Weights of a small contrastive image-text model: 7.28M parameters, encoder arch regnet.
Rows from block 7 of the text encoder of a small contrastive image-text model, named by matrix and row number. Rows with one number belong to one neuron. Each number is 128 + 32 x the weight over its row's rms, rounded and kept within 0 to 255. All counts start at 0. Numbers have three digits each.
After each neuron's rows are labels from the 100 texts, of 14848, where the neuron reaches its highest value: "tokens" is the input token at the peak. Only what is clearly more common there than usual is listed. The data: flat shapes of many kinds, plain or patterned, on busy backdrops. In brackets: how many of the 100, against the usual share in percent.
# fc1: MLP up (text_encoder.blocks.7.mlp.fc1.weight, 768x256), inputs 128-255
# fc2: MLP down (text_encoder.blocks.7.mlp.fc2.weight, 256x768, transposed), outputs 128-255

fc1.480:137133079108150143090089191105096134143160117080074146108170096159186134093120121171173150115126148104161136169161181186135132090080171136163125142151149124158093135100141180166153057102168131155167103138064146145093165127142144099120127091164090057113093089144081106109096117054152111174117146065129173127106125115179155130119095073192175128117132133161060073155156137156127100139105
fc2.480:104173160101115163113116177124155208039184126136113083098147092108146123123152191134137079189108116134163157137090096083178160161137128096136076083091121113127114104101152138148116120081186114091154141158135170146089137126150113091117055100135096088065119101136166115147193137101152151149134117121152118186084198089190127135163115090093089137158091170155077113078109166127115114149187
tokens: "purple" (49 vs 1.9); "and" (34 vs 5.5); "arrow" (8 vs 1.1)

fc1.509:177154149132124157143205094079153124162169114137123161109110061205194119164140106126151144148107127140158100177130192116192128151084102123147139159065113131093105069133150181128137143162105093138148128132146169111196087128123103146134112139121156074142115158155179139096070160116147129162088132148151130146143127112117119146137172152141162132089075071138141119174161094077104123112068
fc2.509:113091197122124134129139117068101134167137088147133118125170142133172144185118147141172154172183160104112131127143150140129165132110117121126099131122120085145151138147096166082107130077143161131103119161100063102098106153172127183129153133088136130100090143125147113109172126197135128163121124107100109117149068089125165091135108114148184097128113100159181117131130148179109122060148
tokens: "frame" (25 vs 1.1); "gear" (24 vs 1.1); "ring" (16 vs 1.2); "cross" (10 vs 1.1)

fc1.133:120157186097109142071112072149129060128120119104147085101151153149086094186120172158096175140140116139125089120162116117065137134143091093118093119174129174159150075163182077135106111150106089138138179139152123169116121128156146104080100087073149095164135153084069083094168134102150144093130134087071111137122129127153139090177141172092119098103103128139169101175112131139120100132155
fc2.133:093048141101084130109096162118140132070109111169122124169120127163220161109153120177152080122124162074145135132132146104172116096150110146173097200110134131130142162129089187133180136154143103131101065157088104087133068137094115142130094145111121181121121116109130110203080102119090155141128119102094184057160137204054140105109103126166106159127112161067090187097114081115138122129134
tokens: "circle" (40 vs 1.1); "hexagon" (32 vs 1.1); "pentagon" (22 vs 1.1)

fc1.633:130129149169163135088146155130159170101139114159198134067125130086145139141129181103134133113149143120112107159122151171178151128130154117141133131131107111165116120086104146108176135110144064058167101096158123115090119165183166185116138147101124100078165123113123110120088129119131117156160145122176138164145079208138137178122107206128113159108072107135132117099099173195136121145127
fc2.633:154075123175099065137066197164062125138207170125074124130119111136134153120131094128118167127155124120160184082127116143155173119122105124130111115170107154150117112116139134162117064151083151112129183196120140076088113082064119090170106103135113084155008138086132117137114147156125081169113131139092087179115208085108131136114137137179151065160103123191110180151150126124116137113138
tokens: "orange" (40 vs 1.9); "<end>" (24 vs 7.7); "green" (19 vs 1.9)

fc1.208:188086146080059139140176091179132112110113075143106122120088155127160074075111161132085173131113158134128111136109104108082075100100106096152153106143134171146134085141154144106201161147139164145081128120153128137177164119081134047170136153215122137109149156139195123108107115125094142125105130157101184138111068146093096150164130132087110147180093155114116130117116090107109192149156
fc2.208:092123107156088153148137153152122114129195151100109110135152137114120109157152129139096179093121142112088155148111165117157136144117145150164060144165075163139109116108073104115151146137122144062135092115173114113170142106091147177114168101101075150112053125152154112131141156171131196101133129161187146129162132115155141131148114155159064075142127152137119155082144124102170110109090
tokens: "purple" (43 vs 1.9); "and" (18 vs 5.5)

fc1.292:178112169090120129125138106092109105104153136169179103115139140140143121095122106128081091154130100142117140188175132043103135142081110117089139142103150121148131090092162084130119157103153087160130156144069175136168139140146104105180142129089151134125107148107096086060097187168092129119148100092142122140140115131139111143124121151141085093074077152175123105153145146128058093170108
fc2.292:150152148143138147178198132123151134111191150115080105148107157106108182149076087171145196105167049145146130094113122145143130106142142104102130178135152146145088143120132162117126115139172113126130106181175084102077165164128113156128187099081083099127161028185154106207149178112125177087171155097126111141151116153101181160105047113121103174127144156144155139084116130130145072147177
tokens: "hexagon" (29 vs 1.1); "circle" (27 vs 1.1); "heart" (13 vs 1.1); "square" (12 vs 1.2)

fc1.631:144146181091114128106049071184159091112115103103126080137133139121098112138093135124089142199114058158123061146144084120126089093138073163116105114091142151133106132140088133156154140165107092103114112123132116125170053116095115180111144161124114042132161142092182173181124134171147137080085071126166084113160144113068091158172120071088104126077110105095095132165133122113119119151137
fc2.631:173105188100123162128140177176097104170145138193096130130046118086081153108191149153119130191105124113141125115156121126204174108158111089126114093131162115089092031105076126080162169102094142152155075097127058098079141105151062099108152116119086164120126079107120143119127156112183092133076180073158110165129144172087142140189126118095130199115119120131142188197141103108142143112158
tokens: "orange" (54 vs 1.9); "teal" (10 vs 1.9); "pink" (9 vs 1.9)

fc1.78:099141156138104123111125134061133031144114083154122127148135122137077090128139109162119131226137124111165139135071139172155125106157129085121149127127175174011157087154130165111134117117156129153119095113126100109093127151187137146179153149085121175143101108108107118184161169079115127097137153108093082157127108144133125150110106102141160152145171190095172108066107141105085118178052
fc2.78:133129129070145084123130177137090140140103074092102121156144109131078125107098145101099116171090116147083148118117104083161109090107151110128176128165133143104109130154105137147176080171119142124120207141097147085173090110119110190118106172057117187116146206164097159189120106135088150097172069083133113150096149110078161134123112150150099110118085165102154128138143118153116103059101
tokens: "bar" (53 vs 1.1); "semicircle" (25 vs 1.1); "ellipse" (18 vs 1.1)

fc1.747:107134088119135126110169114154107060139175046114127140116108089093157096067097087074079165126066133148097079157095107172085118130115129132125081174118166132120127133174102158159151114134071098116069167085093124133101177102144068109113158150110181116150154157092100083076106084162119065198067091162157059162130135129142133129163077131116100104086126136111106095132134190116148116135083
fc2.747:100161117138124136103054147127153221110109203091094070111120184117140080166133108149117113145134157108165166189134168117136154095163127114125142154133131103174128163131126131132128145129167106152138143130124110174153132130145087124140058081135061078160106151143120158189089135139173165139071130058105124159085144128091086168114163127163133173172124131101128133111093133104140086188172
tokens: "bar" (89 vs 1.1)

fc1.460:168156091082080098142126120112102144104135087169131168134144131145148129130169088147122120161144136117143172148089132149141106129195180093138069110110137111092085166143108110121155127140129175153181108165166137109128147096125143091112165074156119137115057114106147186183162152138092167109162080048166134094099159151116150175146157121171177138121153074073140088127101139157184129120148
fc2.460:153119119153134064143111139078091140186118179093151154166120073092129159126103134131138124104138151156152205210110114140150072132164197209131170121157136152166152141154111217109097077067098109083153131055144145181136113071089156076093149135121168139115099079168160075118067118127097120134106073132081096128161148061116128080091120106127154137148153129161127121163145136095126092114153
tokens: "," (96 vs 8.9)

fc1.264:140149110106096118119112067139131184163133134198137185114146128108164143102161070119184174142083088114097139118169076142139158100184084123121139169068094152174144126137145112114140130084112120172119120065088125120157173164156171059194176148124161134126126094087103075121136134111137155138160144148116136110093078125142136109143159132145097121101084151091185206205166038117141127156067
fc2.264:155125112166211146167130118149151155103125152114086150131096123179132149111066109089188120071190154159154051111147133133131131096124173097109130162097147080143161144134135166171114164138089109129139108150160140054117088095150159093134102127083116100148119165130167147135073093146165137152059113118079185168129150146137123193127148133113157152146095153129135123056088099148105078142127
tokens: "hexagon" (34 vs 1.1); "circle" (26 vs 1.1); "ellipse" (14 vs 1.1); "pentagon" (13 vs 1.1)

fc1.753:109093066108027136184184138091127142126117083119081146094134132111146103098161107070136119157080094167098137082081158142141180125163111170103094112134132159073156165179168146186074149113138137117096077099158128114155155120129132077147163158154124207157150124113116105099158065125182104182129136086164125089110107128122113096067133094128117169104126060086134124096115179130184158084138
fc2.753:115126160110093158069131111095131150196089137125158168175139159159083171070124146112063100074066128151129155094088098167085158199149083090105109148130198154071124126140144105119124216128133130136129101144116120110106105147125159166177129073139107134164163184103149111117113121132132114145154136094131121138187085197096127111085136124151132095131167170161171095138135132136102105128088
tokens: "hexagon" (48 vs 1.1); "circle" (44 vs 1.1); "pentagon" (8 vs 1.1)

fc1.724:136160201113149122112035083151125125113109163122131135139132126157127087147096179096057149180126132127068185129055171114139094148113141135117103163133165108119117161096112130166099175179129110120117216125110116166116111189092114206119151109095118081146137121073124146146057119119103146161091127077129137097123130124132100105092128137136106076130145169129116159150153133164088108202147
fc2.724:128080062205101109136108189156146179132147106138101133146161133170173108070167101110137110126149135131122125108125139135144053105129090113140189059136100139176187172161174105083193082112088161198079088116092146081094137111152142091116092171087122195071087140159093149163144143157155168147138061122122149112120147149150067080155110153122091167220106152094156101138106088121136113084159
tokens: "orange" (100 vs 1.9)

fc1.126:086057094132117165149110149103122134116139052153134165132074171069150089093129162088106180160146211141149137111225117093125146127098167164090084130157153169148069150101104170174142080157089184114104143178097164159136126124071117127137083117066095110179153167080085176101088095133121158044069109064161108141136140153151118106135124158135121186116154125137100088082114132073114180104127
fc2.126:189130176117117111114134125132073094147067101102077077168135106120080132133120122172117130122090095119127156144038077163111149149127127117110122144146128122109117140136081139127147156089085145108095141118139119154133108118154129096137196078158119105143111145220124162101114170170147124150175115129080121150134083157137123196158152090122211107112142175107074159139091112124210106111136
tokens: "," (64 vs 8.9); "yellow" (18 vs 1.9)

fc1.128:187098134124198160128109094124104139118127147125127142161125140164151135115160145124153153164121103116112101070163166049128100122073153144133136092152152121148180165148055114100114143142141101078169091091119155106071142105131115157083126079138142137150154153123165155117135158120113113170101115123087117113091154189111126154141105075113126195091121096137166162146090093179138142078099
fc2.128:191121047128144126088134174209118123111064090176129153111184076151098121133117193175086080157124133083105112181085118061110163156116153137153181110167112067151131135080141124126083105129125125157106131154134123165096103114114149172156138173126142118075099090156112096149161156137151133091170123096122108099174160162223141116110182197150050076141093147174162073132106160171126110112195
tokens: "," (71 vs 8.9); "pink" (18 vs 1.9)

fc1.165:111154144115129085161217111114085094161064064112094095075084112133092172136143129103121142083098183166132126117148168136120079115139075113107154151090120145122184141096102203143112149115159117086078161145134208131094124077090147112096105126099140063114179182094116136133160112120147076100141189143137142156093175155146146155095095124188095200162154117128175130121071149169102139137130
fc2.165:131130171101124108163131130079125147114156106135105109139098108106156112102122094133095122158080110176064126171075105115132121106194141105182121139096103089182119162121154145110150126072120127091093146088110122048143164142031100126111204127125170084180080095095161144093159118155202105131072100154153157144134108107179194109115117086139094090146132113121093114143113138126171109148148
tokens: "a" (75 vs 20.8); "an" (13 vs 1.9)

fc1.718:090139098077083119127129109104077142155117170079146132170127145138145084139146144165114123119127089102135093190166104095122178191150181133126103117091208083165158150164126112067140122113146144127146129132128139111063101047114086141090169098078197121071143164084126122109150136107184151159121087150132135121127139128158105058158170097194114121135157100132094152135111153043139118055148
fc2.718:138144113120191178132109155095071102032094149159149125114084142092118162117162154111178142141156162086138131153052192140188098138189179107118102136095104113146156148144109156106086104098123151162112181100114099158148114094133153153124140128143143082176124099153158157136144136148081168137116111141185142114073077149163115096128104149060147104163155163126155171099086094137070111156108
tokens: "bar" (32 vs 1.1); "purple" (20 vs 1.9); "crescent" (9 vs 1.1)

fc1.598:116134067069109128127126125121121100166072123126155150133104191075125119161125153158142148123118164142150158131109100094172057127107101142170099137170129130108187125099143072128172088068076120096186099132139139122144134131165080114102095075122102130160123119100099108115115175124133123154192164116121143064147118178089084131081173187080115168123143126115156115187128182107179106137123
fc2.598:089129147141104129108145152074092120088094162120114159174109142179094106071143134060095146092074062121100117172073185122127122159142130135106088130148150155131121096148133132133155113102086135141142115068164148113147152136129052123140115054144091156127155118124148120146210108152136080102187100158127121187185158124158171100101140160170127145158143097129107137101118183162131072111126
tokens: "circle" (33 vs 1.1); "hexagon" (32 vs 1.1); "ring" (15 vs 1.2); "pentagon" (14 vs 1.1)

fc1.120:143088133091101173136095115099125107109203189148131097116181155163153148097080158185140109096166094083120134082132173120123136158126116140114120112128168086152124035104107135062160086098174093120153105123109144114174122106180094131117066108128158176106118144064138125138133065134107061143115158109132171093057063159079143134144118138137125172099137097110104183135126156145100157069115
fc2.120:068145129137145111201150154107111166149101170083148102100077146064119125082152116107157134151123146136121062141102086199135103138180195103148082135098073099132151160074125131151084128116139125176143150108146110135102195074147168134144098139103077149085092120181178158131094128151143161063103090061120121148162164100040125129134136141130089107107108081104102125141114122184080077102119
tokens: "green" (55 vs 1.9)

fc1.628:156153104067100085105100125112150114162119117111147072079093065126078142108167169133148153156095140171108098149178092060119111132186098125066084166109141140157107118146114121152133120126085181147144132094148111143066112107165095174164126081105163076100168109103146161088122143152140094168083129153133141105111196066167118118127125110142128151084140148159114125156148094115121160156142
fc2.628:152167112178090107142101122124112128148122153172131165197092138176151178115164163129138135149135142094150163144080112125152088217155188125140119116124151118117109164145180117098166077111136052101091132134144139127110126093093164101118146173146126171187084122109127123169129115149159167057191142089114131125128092128130087092111159154124125056145113138121101125092083145164105134156126
tokens: "bar" (38 vs 1.1); "tee" (37 vs 1.2); "ellipse" (8 vs 1.1); "crescent" (7 vs 1.1)

fc1.261:176158129154108170113154118130127147065152107075135131175107103111189109135094158093143133169156087122135094203123090173079173133150050155107111106112201173144083136138149152146095148118103099127099101121127153131186149120159191066084170080108168102121135070098164089136108124085124155185114080094137156145110102131117121093188120130125118136111147116099144130110175150068110107123108
fc2.261:110136140142131140114150097108179155097094136079103161207089124135140084119130109152087113072182111161086148133111146132121163134061146106145137169131162165114191174154161113132142088160162128141104161135113123160110060110165111143176128144075173110126131124144129087118147122137118129137126140091151122172136158138175124157094156106143132144144108102110146176141209201089117136067116
tokens: "bar" (66 vs 1.1); "ring" (18 vs 1.2)

fc1.188:099088167147150109119114127085112083131066152076141133159192124170139089114143156106140114174059159165114111088136135170091140169065131042109191141072128086140053162177146063131098136159084119157141113131124142149175103125140151120067131115152150048179094130073145153121133140072110120165131161116138118145100198169171115144137123113157139092130089148103113112141160140139171111110093
fc2.188:114105156103130121103103142149157145195217091112126128168076071111074123061117097127109140072180087137189129184182153118184154195116076119149133111134182124121129101121151160167117118120107128125093111110122158172078195095135136160140147088079099180089138138146143101125057144111143135150127116150145134119134102101156089126110071129171089149084149162104111119134182085125118170157138
tokens: "orange" (100 vs 1.9)

fc1.466:090108174165123095119097143065111131077140110101185139152104083128115095106123114113127089078140098128096105082158138135118108108136126122113187124173111078112102133125143086122183141132163116112122187149140166120159183181145113171139128171135159143166082084082102121128124140160155145139114084122118149125084129100215092103110105119137139113112089091129088151134134096081109169080170
fc2.466:107095164178214148125125178147161067140139132160135146142143147133143091187161063089149140095084178116152112124168079124108063113124121144135111141152132139144156139135139157102158105207087129134051193144146107141130142093161139146067126095135167157094146091118113154111104129149050073154156070148084119124192094147115129082126085211172156139138096162160141088152135145201101178132173
tokens: "orange" (100 vs 1.9)

fc1.581:121125197149107117112200153167170065131146130151113179111148094110155078105140126098150204125149124152094165074121127133133135146129169114143094144097110127101180143094163179133123078073160152141150146126147124118108144125168142121115124143133180146126121088141127098077104102093127093123113107221103109179041130156159192166075132179153132150122083110172159159131184151088063126180158
fc2.581:155121106180142154089131141105140136143074167116112098084083130124078109187158130107110155136127143131075122155154085178164125134117087157182080162125115107112149131177131097127180116164138138122148145155183158161113187132091093113140177087150116111078073161157164129134184153078180179105088124177103135185133146131139128166082179129122120088128105117100152107129123136171120164117134
tokens: "green" (36 vs 1.9); "<end>" (29 vs 7.7); "tee" (7 vs 1.2); "triangle" (7 vs 1.1)

fc1.489:137099138125141084119145189065098192095077117159171113139173115098050120118111111117064176157210156178140088120116116125135192136155136136161083119112166092101156105112133093070155104136126134095107113153115106165145174173183142111135098187148160103154126147092148178154164184093151071124152114167125082147189121125088151177087102100084103080155127160114177111138136120105157115100095
fc2.489:118129110106051126143105145152173117135091142075104079103122118144095110175165126137103131078192146104126077148131153159105108128114134154089131147202108136146056167135153202099120159119098123146101094177155193064117093117105158148116154098086138143053128105102087079126108097148126190168136120127115085118133137137151158096124130145148041170062100116162090135153109095190130119145121
tokens: "circle" (49 vs 1.1); "hexagon" (33 vs 1.1); "pentagon" (18 vs 1.1)

fc1.707:124126102160153161153101136134104151142167125070134157100151126148106124092150080031141127175094090186136116084092148131084115156126118131131096125141144137091087109203135194116138131121145122131120130142123070079201138146087088159105122075173167154112116130150150153095135115114076176212113074135099096139067120141119118103086209072180191104129152118135157116141158097058085123110156
fc2.707:135119224125080130156134104158150133070185081121123125141066109139147049163130133153145129134132110104100165144142174139110100127101163111154113152128185155093107129117115104146170152164141099145105175085136103129111070164120118093146131072154121119178112120127147094103124180142132105166160086088140153135130116144086087113140129140157132134066156134065132128132177122069116113125093
tokens: "orange" (56 vs 1.9); "hexagon" (24 vs 1.1); "circle" (13 vs 1.1); "pentagon" (7 vs 1.1)

fc1.510:122081089128108081121154135127100151173087158108116119066068130080094160113159120071142206153142150141165159099128148109137120063172093129150125116137166155106121126156092210150106148133133151130159075133066098088097132117125078140092132077143133113142100094118080120118174122077124152119158163183114107101076115092107093154112136079184101128066143081093121137106101085123149112095095
fc2.510:094204209114113165185123120079133077101115104133127144145143105146146162098125117147126101087152083112101145122111181237138117087108155114102131147100135091124081040106174073118169119076078137123089167098153172146198112062116139091147158147150118110138117118111195140100148193109107178113109112154156165081112104181119157072083151128091124104129122169078137117072162173126167142160134
tokens: "purple" (61 vs 1.9); "pink" (26 vs 1.9)

fc1.258:103128154083090165119139204128136101213134121132153067130157146137157145124061207173128065105155132088132092128166131109148186131136111126208095130037130103167094165103127157131125181178124152134120125165116154079111153142104156177126116059081115156117145129143151174126087165127085142122113122118187127090107171166081188156200064088195124065117143112111181094151145137076092090164065
fc2.258:134134094080165159074115099130167071114062168168138128168153113155080123178145141023186132109114145146175148206147183085156134206127102137090161095144036135137112097146149108167109096112108142168120162139083102211119133124143140115122155130124163100152120141139099167103175130097157150110153149174093078150100128113168104101113167113129104126178145145099104160057088173195070161117132
tokens: "bar" (56 vs 1.1); "tee" (33 vs 1.2)

fc1.615:128141106113086159064175159151122133137114139167076103137147127093120158086093123111142138129175133097149176189135090154085103115116126039153071172100145091164130086177103106122103126156188166116067105163080118159148090131116062101122107109080116135130086157075152139109057073154095099088145163087141121089145141151142130145119117136139074138133093110113168122137141112122174166113176
fc2.615:065135133153052039173167120079125161144175134090108136089118128168133140122127155136142084157123152143103115130122090180108081142153114162171113119107124109069117123130125146145181097106130162115122147110133135105143155149124158150087081117151118124169152117113171043089144123093166144125087116134109123163173151151181129151128118084139054135115150084098149179123113095166121178087136
tokens: "," (38 vs 8.9); "crescent" (27 vs 1.1); "bar" (9 vs 1.1)

fc1.184:112126144066154149116170090107134129122090115109092081145154046093087119106081111112165170169152146107139145117105134137126174231107160115096141099113098172056117092167121153118166118124115100104137145119089133128184153059161082164199160154148167157151093105159170093150133069122112083166166144172159132111094122117089137121136108093118080159113073102154164073137044119115147157105106
fc2.184:138106128134147151172146159174070131167149136126086065111112188163131141142108133131112114116154134143137109125104122155161167101156190085142090141081130106167151202131140153136119143110113114172122106082197151172135181150155118107136116109109110099095145080145149181178142093144093156109143098195119077101120147118138152128148058080104123163124071058177069081123182071147121174148097
tokens: "frame" (34 vs 1.1); "ring" (24 vs 1.2); "flower" (22 vs 1.1)

fc1.265:187172104071129113182148147082120094166076128098084110132078142152139164169160172115138171128111101136078131152149140109145108187150116168174155078146137095126187147088127100129178151090118123118125192135093136103185158126114101129129133198119139176147159120161146188091142127094078136101112119191137103163131168120109171150094113176177116131118135128127122106103102106175137179146135
fc2.265:122091170090073112094106144124116162124147086067132126179144136131136130097153064116111120138114200166113108143132147089132138179142147080206122130159127146137115148119146176145078172096154140142017140087156142097144153118117171138141147155127097119118104114120119113121094106102148145130156153189142055110159179136181159167174096137127156157150154103163149134105083195103148132160092
tokens: "ring" (83 vs 1.2)

fc1.172:074196180136174112153098157133129165091150122105132132141108104134204126131100171116134156185137106118087103111122141129101144106109120139218114126087154144165116142168042175162186154103080114055142143153103099119136160121122136076134128124129154191075079157131115125122098131143127131171180116134124127156150169118066153131120148147157125160124115085164091104113093139165148142164113
fc2.172:097094137111100114087088105116098165177062174093069133149128128132139083156173073084138157125113098128151160156089177176172056128201123106143126150146159200201111104131196101166122150116159115114129154126116147084128124146120158136107153118130096140138123101136104078124144062128087170118103123162119091103124112135088096125097194139160172116113131136166153108091155162120125145167119
tokens: "ring" (80 vs 1.2); "frame" (20 vs 1.1)

fc1.280:197152115103142199158127104123144103105132124143128117077108122110089128129119164132160132113141114133055138158114088063144098094145103151124125116130182152142072123158145103140165075113184171113153104128112106122142093116133143170155125126091160190106147127094176081133133231151166119173113146175116068145165120165094125120137169136123141145092050144140164197112091097128138125100097
fc2.280:142155153097068082198185184147123115130127100150100077079129153148108084154126116177128121168145101112138142135135127209176225135121150135116115071148123125200176178106147149102141070189162139172148090149155112121107092192150073122098119187157142134175078148140139129183161092135100163112081162116172120174162061073127078158077112094077146178142121111118106102143097166134100142108149
tokens: "green" (75 vs 1.9)

fc1.341:114116128128121170121104112130074140110169118172133150142115146173060129199140132129103138141084150159130117074170095116179096082108127166108144132152131128109078124110179131099153109143139110151155157119040117151182148172141137122150121149145131104146167099079149078115071155124151164120120153138040065126131101024071147141127158148171103074125105147182092106111179182191114069152116
fc2.341:160156133131121121119204108043162114123115096166113140109203161110163130109071153167168160145177094108129138128094155132146164104121127098093099106149155149102112091171073154078145158126065178109174096080175167161128103163140143172112126141141134175122135147089118126115118116114108136112110161091145164110136130183102149173096120120130105145142134137156119141096098118101132096121141
tokens: "circle" (34 vs 1.1); "<end>" (26 vs 7.7); "drop" (14 vs 1.1); "pentagon" (12 vs 1.1)

fc1.641:125113118177125137149129132098091178049123123158204101104166163149128104109178146162172139104105101151148154134127122174147120180119152096124117120088099138168149179189150086139158113108112128102131151185070118188124151121218132147079181114104074109160078173108212107104147130137129136143119161140190073101174121080125091137148062133169114145079147122179146110140152185112108156081112
fc2.641:092147103207067136161153097152099143137142183125143129112162113122083103175150169129111132132092151144145106152128085130187115049149120103119073144132105091155152173133113123115146141128141103075159157136112104138132148108203091112092128100052123158138135170108124079109139158140072072086105138157145178156081148099145154077110119172134116099118113129103097134112125170156140123135151
tokens: "green" (67 vs 1.9); "<end>" (20 vs 7.7)

fc1.17:171120099135108132185118119126141111133183162120130130169104105101104131110176113160142091152171115115140144101110112130147142102185106127147128085107089136128075153137102138162126150151141149185144106103123088143170141121109140086057088109137153147148156068117180092083118144090145123093122136132203103152160118131090160086087081088125135079124071086157163144129099122103216138119076
fc2.17:094167088178145110158153110119175120103113154074114131083162140074069084129152114138150088167102107121222153180141088150187075118131120145119041118105126124096144076133077077117101131112130163085124134136119129157139161146100124053181109121185165146094100157119128144192164113055122095119128131061183117124094112091097119141137102125201114160158093185144118145124128127102066107127095
tokens: "purple" (75 vs 1.9); "gear" (14 vs 1.1)

fc1.132:142182135125176126108134147133059151120134043117106132164076118178103070075167083073133128064166147166169121164127151190151138139149125111061081124138179203162120122219121149214106142085103089145111143150114187096191148145154099114115124047163144141148124169086093112133169102117102142154170137144086178101099152120126149188158175113087086132134127142088098102151145101130073113109044
fc2.132:140140147122097125116150215079149138159133168066138126074213148120126064101103150134165107112167079126145112158063067104181078167117142124169104158172141165116105094085180088156119150141168108145114166135082149107121117104083187065098124103090105163108123146165119143070143159124110190123094115101140148105120096111116090148099136110143111116103144097094078111090131149093109139083144
tokens: "ring" (71 vs 1.2); "frame" (17 vs 1.1); "gear" (11 vs 1.1)

fc1.551:143128119181119070126167098130176151178124124121144085119122071130099184158134110104086091154161113155132109174127121183115111141090166167077122148120153066122092090111167167088199133205156157105108177104102101075166087139140149163092148120114154131113118131144111080092130157143123139121077150112140132161123169156165095127059094178059128133099102160172183119101064132095165088140111
fc2.551:084149134193113120160122123133131088106143125170073110121127082134116120129070157086110126121123105090166118112087161099098166127101109102153130111082140154050149132136130125114074176132098102194128125081167190120108087123159103144133175135131119168087149096146131144061155130142114113143152160140171139152086138094145118118107103045115092131130101120151131171094096134154110143119086
tokens: "a" (59 vs 20.8); "<end>" (18 vs 7.7)

fc1.129:182133140132091119139103078130108087148096119149127160110062108193143117166148156200086142120100096056130085104108186141151090130106150071125164111132106177118147132168171128179148117160107113177102131153117107109227125116090080092109071157141131153113173110159099114144142150100107165107127066209175154144139082131108045102084123090183123106118143086145162109148129107145157113140134
fc2.129:151130150145164127154149183128117134091145132118091058147139141144145098052083124141192120152185136148118080115160187069093162126128088141183055169094121126110115118103140116102105144177100120138132191105095103131105131115131157153070148156089082161151107157152103163163088063162128137153130113162088115128093188139179159154103132096105146094161155138161133051173135088126103176179089
tokens: "," (36 vs 8.9); "pink" (9 vs 1.9); "semicircle" (9 vs 1.1)

fc1.376:168130121078114120150098137130153081125107116131106050061116121076184090158164162159174117172124142113091100162162122125156084064098098106173184149110116123130148157118089127175166102191107109111124108131063131157108158184136132100093114123118114081149171228093132100078119106102091126099117112094062106081106174178174094125109157151154092133160164157092107070157110141149095183141129
fc2.376:118155087122158157180033113155136156141164113130087147168138108129152073060070186139154176170114140088112129054128165132157041106192107102108178141148049134112170127188128132112080108128098079068117130136130101124147148152074193087112104117166104145110146142135086137096109100120130107106193058114115141171113194092186101187096153098098109152178118106134144133112071146105134138128144
tokens: "purple" (44 vs 1.9); "and" (15 vs 5.5)

fc1.653:137183131126159155141102122094152185091103130160127138183145138145154138134111107092115094163141117078166166130082100163119164097117104112077125129148175145185091187083137161134136130140161199134075255150114123160054151126188150111132167121123137124138189158143125132159120132158147155135163094158121152166156126125188073076137115117099129140134116150120051183127161152129121152124131
fc2.653:093151162118141139197144139111113133149136119095152088150095157073109113085150149143156138051125110116069120137171112164170079118156128150105141168098074117172133184132125126129146138136082148168140118106161079154166141127140076146095111096116147173113132212125027144116109133122107150154155131088139099114170085126141099155192145109190187147148175074117087181143090123072136142109112
tokens: "orange" (94 vs 1.9)

fc1.733:129160117175132149130160149128062084155164084086101174146102065162161148120155107134080148129146117131192088130158125102113137117121141086094066113128147201150130146118161139145128135111097118182154149132155103096142118107146158089129102081121122141134044032108104156107119125127077110082136152124144110163145159179086110122160169161160118168144105109160165122143147146083114099128083
fc2.733:143122127145158160098125109148121126073114059169145128167144084105133124176168115161129146090127138135125029079137131116080133134131050174091164139157231126132103064181193139144113103122149171155127136129089155150140138144153174090129145100105096142128087173118133065082106124166127127123111168074108160041071158081085115128070123137102146142129126099167168139089176082142208132132102
tokens: "frame" (78 vs 1.1); "grey" (13 vs 1.9); "ring" (7 vs 1.2)

fc1.72:175153107172118163145113121109192134045107107092177163159152123083143151141133135141135196123185056122140124159128134105156124160173180142143120151186091108075102145120111084121127132134175159176156182137214136105095165130118119110068130114120158166153118163142100155140145119173104181096144072139147182152129160140133142111109160154066130044175151148077058162160146175117139098131135
fc2.72:149081167099165087194105118163062129135109126131122116201148121188055099099127098112174104094121165075123161103101075107106148175085166159140124124121164138176179131128121088114149100125133098150143123133138102117099140152163112123151121113139108094164106071165121101091125124121143099142159170132085094084148163036063116136165170180172153139146114135188152101098172116147137134121083
tokens: "ring" (49 vs 1.2); "frame" (14 vs 1.1); "crescent" (13 vs 1.1); "flower" (7 vs 1.1)

fc1.710:138123103104121090107119077097168149152141015072146113103111091145189101171121072080142161132138061160161142145142173148099152155175149140109089078155166113171155115156112131187188192070142116115153120120141118145133160113096153098121152112114138147094020155132117078127112143143127125153220145154122122137183176148133135157193197107146112141132156102144094105138154134133107146141080
fc2.710:085115145176127122080160096129117154140082104112075085147141081121074062167109146104137120135104101185131187133091142096090140165142078102075155143101117096148093092125133103164125136117082132151091201084128095110098111191147148147135141104093121071132087130072093131147071116097157118127105171149099131115182093127095161152118100133163123145111117101158114101120163186088080150178098
tokens: "ring" (92 vs 1.2); "frame" (8 vs 1.1)

fc1.654:129072183177141135113137094142161127102105100092124098137083136102152137158143107143135151106183108124207126156111130150149177155101083138185111103109158111177168129156135107158157115187137120093097195096135070137155133113138127085170169100108192145139187139097110165113165151161149087205124141145120135133125142194145141166089154099145119118176169135134088141084108131111116081105063
fc2.654:097107112162129162067122114132140129138143132155122114124118116189167146120118179162144135083118108157100155077191173118130086157075114092094201155150153115101099129096173134188161115037132090103159153175107134199171164157130126135117115063167143128168195090083117147120122097144152174139123097117142095117142153128097186169166093185089152141114083097138125115181154179158100109156197
tokens: "ring" (86 vs 1.2); "brown" (14 vs 1.9)

fc1.104:120059111156122175168145085200130161069169119160117157115141122126081181124217123128119090047117129165153061063138125141131103167138147106093220097150100093173088157159091151148140129127163158188139133113130073193132132133128123150080109155150139121167172143148114089124132022151072169143113077166163106119131089104117119122093131111169124166111113183145150102136103157106099094111155
fc2.104:143183141126146071084122146056136129180171156125129063166120173100219098120112159181145151181161119114162187148103117127062085100103152155152089110038096130115154120108157145105107194114121098159137132116158134117120107158163104136204138118106139157097119098167159106063074198113112104093148166080150176149091129144125165122135130142176171116140061155128148195097147122188139192118072
tokens: "," (59 vs 8.9); "and" (12 vs 5.5)